{"train_examples": 395000, "horizontal_flip": false, "arch": "unet", "objective": "edm", "hidden_act": "elu", "blocks_per_level": 1, "scale_shift_norm": true, "upsampling": "nearest_conv", "init": "torch_default", "muon_scale": "match_rms_adamw", "batch_size": 256, "final_lr_fraction": 0.05}
Rows from block 6 of a small image diffusion model, named by matrix and row number. Rows with one number belong to one channel. Each number is 200 + 30 x the weight over its row's rms, rounded and kept within 0 to 999. All counts start at 0.
Before each channel's rows are labels from the 100 images, of 14848 (inputs lightly noised), where the channel reaches its highest value: "colour at peak" is the nearest of a few named colours to the mean colour under the peak. Only what is clearly more common there than usual is listed. The data: small renderings of single solids in any pose.
# convs0: first 3x3 conv (model.decb.0.0.convs.0.weight, 96x192x3x3, standardized in use, each kernel summed), inputs 0-63
# convs1: second 3x3 conv (model.decb.0.0.convs.1.weight, 96x96x3x3, standardized in use, transposed, each kernel summed), outputs 0-95

colour at peak: white
convs0.55,190,169,153,169,171,166,219,223,169,213,170,202,194,230,188,203,168,183,214,228,212,207,175,210,227,171,243,163,211,214,246,173,209,202,197,186,231,177,190,222,176,202,222,191,229,195,172,166,194,206,209,202,206,157,201,240,190,180,164,196,279,225,194,203
convs1.55,220,160,179,240,226,217,187,228,200,228,210,231,252,236,175,150,264,203,207,178,224,247,220,196,157,202,210,184,266,208,222,222,155,202,204,168,206,202,248,181,223,237,165,266,185,228,191,173,224,195,164,208,202,215,236,168,216,182,244,198,158,236,256,191,160,226,220,199,194,189,130,184,200,247,201,186,198,199,220,223,216,231,202,251,214,223,171,189,211,218,267,197,176,182,217,131

colour at peak: grey
convs0.38,226,238,215,182,237,212,191,196,247,208,177,179,149,213,233,191,218,242,188,216,175,174,183,262,213,217,157,140,155,192,144,115,261,196,188,157,193,275,213,127,232,216,229,241,190,148,136,201,192,181,190,198,220,185,198,189,210,237,211,156,181,225,223,238
convs1.38,196,155,188,181,196,237,245,267,230,264,229,226,157,229,221,210,188,211,167,195,201,210,147,194,215,198,176,205,229,167,160,237,199,211,154,211,193,185,202,213,254,170,229,202,205,188,242,239,208,238,203,129,177,225,222,233,178,196,195,204,196,160,215,195,226,238,167,176,288,172,194,194,179,187,157,194,173,226,216,173,178,180,256,200,185,206,235,225,213,211,186,187,272,226,235,150

colour at peak: black
convs0.18,226,182,211,189,189,214,194,207,215,242,189,248,186,192,174,255,243,194,213,190,215,214,155,202,245,229,203,141,161,136,238,238,179,166,183,182,176,230,194,112,186,242,250,231,214,241,147,154,256,193,220,128,190,180,220,155,233,106,254,204,185,229,202,197
convs1.18,180,195,187,159,237,157,195,251,181,171,146,147,207,218,185,211,225,183,173,183,200,169,230,163,245,176,219,213,142,238,216,194,217,161,201,146,136,175,241,197,186,211,232,207,214,216,181,160,178,224,168,144,172,142,184,237,187,159,204,224,201,203,201,196,209,258,181,148,146,197,177,221,197,151,125,203,187,144,217,228,219,174,205,187,183,212,209,205,197,185,195,179,200,236,203,244

colour at peak: black
convs0.15,186,227,206,241,194,203,249,173,214,146,203,193,190,231,142,223,182,109,221,229,146,204,194,215,176,206,282,189,222,178,202,172,172,188,174,210,146,197,167,177,277,233,192,188,284,146,201,192,194,247,222,194,192,209,294,193,193,176,226,174,172,260,169,158
convs1.15,215,194,190,215,228,205,228,237,155,231,165,187,181,216,198,251,170,209,213,256,179,189,140,208,204,251,227,207,222,225,218,190,181,228,225,162,219,266,214,177,155,141,173,208,269,231,209,283,175,222,214,205,199,232,221,216,201,200,241,237,245,170,256,250,189,230,219,172,210,224,198,184,197,209,178,165,157,209,266,163,204,178,213,179,215,183,194,224,223,212,171,206,199,234,206,153

colour at peak: black
convs0.22,219,226,237,186,259,221,171,249,262,235,209,245,243,216,190,233,225,226,222,205,220,189,236,180,212,172,201,218,170,167,203,202,220,204,208,184,175,227,217,213,177,200,202,223,162,267,220,180,225,135,173,203,154,200,161,136,203,187,185,172,213,101,156,182
convs1.22,193,232,255,159,185,243,166,169,168,171,189,191,232,134,179,164,199,218,158,173,248,205,225,187,209,198,192,200,163,183,205,168,167,192,175,238,156,154,153,177,211,174,257,198,213,176,230,201,244,230,210,170,179,197,164,167,156,195,201,193,207,190,190,228,201,207,182,170,161,199,218,263,217,198,174,167,176,132,154,154,197,196,180,168,161,169,219,183,161,171,202,179,213,191,222,120

colour at peak: white
convs0.75,189,162,172,210,170,112,149,280,160,168,216,214,206,134,185,176,203,204,199,223,203,200,173,180,228,198,192,239,242,170,196,200,182,213,255,187,196,194,223,226,167,154,227,234,152,205,202,282,219,218,212,225,128,211,166,240,223,202,221,195,242,190,227,238
convs1.75,181,199,187,149,144,209,168,186,230,240,216,208,222,229,267,247,198,229,212,196,190,151,201,238,196,214,203,194,198,272,195,188,205,214,221,231,178,216,156,201,142,169,223,224,179,170,231,188,180,230,220,161,199,129,211,187,163,221,184,152,180,228,215,191,260,202,249,212,202,253,234,170,226,211,256,220,213,207,248,196,223,232,203,229,200,221,176,170,231,209,149,164,217,256,190,182

colour at peak: white; pink
convs0.57,187,208,216,213,195,191,265,222,149,213,151,242,190,180,234,196,229,238,211,182,200,214,189,199,215,203,180,176,220,198,188,185,159,190,174,246,199,211,139,174,183,180,126,197,217,249,196,223,170,232,145,194,181,226,224,266,148,177,198,147,191,220,209,155
convs1.57,220,159,202,179,133,177,175,145,198,189,217,202,188,173,190,171,231,173,251,183,221,190,204,214,173,220,243,181,194,172,219,231,188,208,246,210,185,194,204,193,261,238,189,209,220,156,246,262,258,192,182,204,159,173,229,263,169,164,152,206,251,243,234,194,190,195,195,207,207,189,224,191,146,222,216,235,192,157,145,226,155,187,204,146,198,214,150,194,241,166,160,182,198,200,205,202

colour at peak: brown
convs0.81,221,200,216,210,190,190,182,212,190,179,159,168,195,206,244,163,158,225,187,258,216,175,246,229,179,138,184,192,219,129,190,145,199,236,173,211,161,200,174,257,199,230,211,226,208,207,193,246,175,219,214,191,208,161,253,197,207,254,178,205,208,177,200,167
convs1.81,180,185,197,247,123,195,223,246,195,226,193,223,175,188,188,233,221,200,202,226,203,228,227,237,198,180,199,178,233,188,202,199,201,193,234,208,181,154,249,175,227,185,155,221,214,202,169,196,129,217,219,174,183,147,210,194,218,184,252,171,174,187,257,188,181,200,161,176,175,200,188,254,219,222,182,162,205,175,209,237,239,192,240,215,250,237,164,188,253,207,232,115,198,248,199,255

colour at peak: black
convs0.23,165,203,199,246,191,163,196,209,196,244,202,221,228,187,192,212,148,247,231,237,245,141,198,234,199,194,149,199,201,194,184,253,153,189,241,219,237,214,202,130,157,198,214,227,189,222,222,203,228,183,230,145,163,187,179,202,253,203,162,216,213,181,199,240
convs1.23,154,178,216,220,198,223,186,213,182,214,236,211,195,215,183,217,199,175,243,195,224,221,156,193,228,191,194,143,228,209,220,223,166,189,187,146,153,146,179,184,190,221,141,119,185,226,233,194,167,160,208,212,127,242,255,221,229,219,209,198,198,197,199,191,222,175,233,164,200,150,243,139,197,164,195,187,188,232,225,152,207,220,178,159,195,192,261,209,178,215,176,165,193,178,224,143

colour at peak: pink
convs0.94,153,215,180,212,139,238,195,241,196,181,169,229,205,218,198,226,174,192,227,240,257,172,251,198,207,155,159,200,195,195,201,252,136,186,224,190,178,171,134,171,180,214,221,261,176,238,234,219,216,181,183,175,162,227,206,143,224,193,215,201,200,174,224,188
convs1.94,219,202,215,161,170,158,181,228,219,194,255,196,228,235,173,229,132,178,214,234,209,212,222,215,194,190,213,231,237,155,184,182,267,203,201,224,194,182,184,133,170,168,199,171,221,194,190,175,171,237,242,173,218,181,214,271,187,195,179,258,175,179,167,246,244,184,107,190,197,182,175,172,221,149,178,190,225,240,205,225,170,193,234,207,204,172,232,207,218,203,197,185,175,224,232,155

colour at peak: black
convs0.90,197,159,161,175,168,200,205,251,180,187,188,181,251,171,208,241,245,183,220,183,184,219,210,223,239,196,211,175,221,248,210,235,187,187,182,213,227,173,184,203,136,211,233,239,156,240,208,212,224,183,175,173,209,204,179,207,190,194,198,166,194,168,272,234
convs1.90,220,215,261,209,154,155,208,226,198,229,188,185,175,174,238,205,184,198,215,186,209,202,229,205,226,145,170,216,193,184,219,202,247,147,169,129,182,174,205,171,227,232,259,207,163,206,181,198,214,165,131,251,200,170,199,173,183,212,163,216,169,233,189,125,192,179,175,182,190,178,221,213,191,146,261,178,208,174,219,228,213,231,219,136,222,207,215,156,184,183,173,209,160,198,148,190

colour at peak: black
convs0.40,196,150,207,154,189,210,253,199,193,166,208,200,177,187,185,186,202,214,213,224,201,165,234,184,190,220,203,205,158,132,215,192,223,208,181,196,202,223,227,176,169,181,192,196,155,201,216,165,198,226,159,189,231,203,326,237,214,230,190,204,222,240,203,182
convs1.40,203,200,198,220,204,164,195,222,158,220,243,211,171,179,188,238,130,142,193,238,161,204,221,250,213,223,237,175,231,209,195,243,159,218,190,179,226,208,170,209,190,207,177,175,219,194,281,229,199,158,178,157,193,184,197,143,155,216,205,143,207,166,186,127,174,194,263,241,207,186,235,189,207,221,209,208,211,220,241,184,240,208,201,156,218,195,169,172,211,226,197,229,224,235,197,261

colour at peak: black
convs0.19,214,227,225,217,208,153,141,215,184,236,203,206,207,215,230,197,191,196,221,214,221,175,205,185,227,181,213,208,182,172,197,174,185,196,214,184,174,199,236,181,153,225,238,207,219,226,221,206,173,208,218,177,174,213,148,229,241,182,204,183,188,155,209,193
convs1.19,192,184,185,250,200,156,180,224,188,188,180,150,246,242,210,203,219,240,155,196,168,173,175,185,197,220,253,212,255,180,244,225,215,198,206,218,201,198,240,199,175,208,212,171,137,144,148,212,167,202,146,186,163,204,186,183,220,207,192,225,215,224,226,151,131,176,220,247,201,159,185,194,191,196,232,205,167,228,169,237,173,248,180,197,207,167,179,175,168,141,193,248,212,175,162,249

colour at peak: pink
convs0.62,195,149,218,178,218,168,175,163,202,185,214,266,271,212,150,196,173,234,204,164,180,226,170,185,202,173,192,196,191,106,145,203,188,201,219,168,212,179,205,214,215,225,150,190,184,170,170,142,193,150,184,203,153,163,198,151,231,190,247,181,183,206,164,242
convs1.62,193,179,191,185,242,175,189,152,260,209,114,223,230,192,175,197,180,203,235,237,247,190,196,237,176,143,200,222,222,247,219,205,183,213,255,205,212,244,178,167,229,239,261,169,252,166,237,196,156,165,222,214,219,190,216,198,189,194,233,209,197,174,189,206,179,181,185,222,234,195,229,218,203,154,210,213,183,218,241,199,184,162,138,197,225,199,186,171,174,231,222,222,287,203,219,174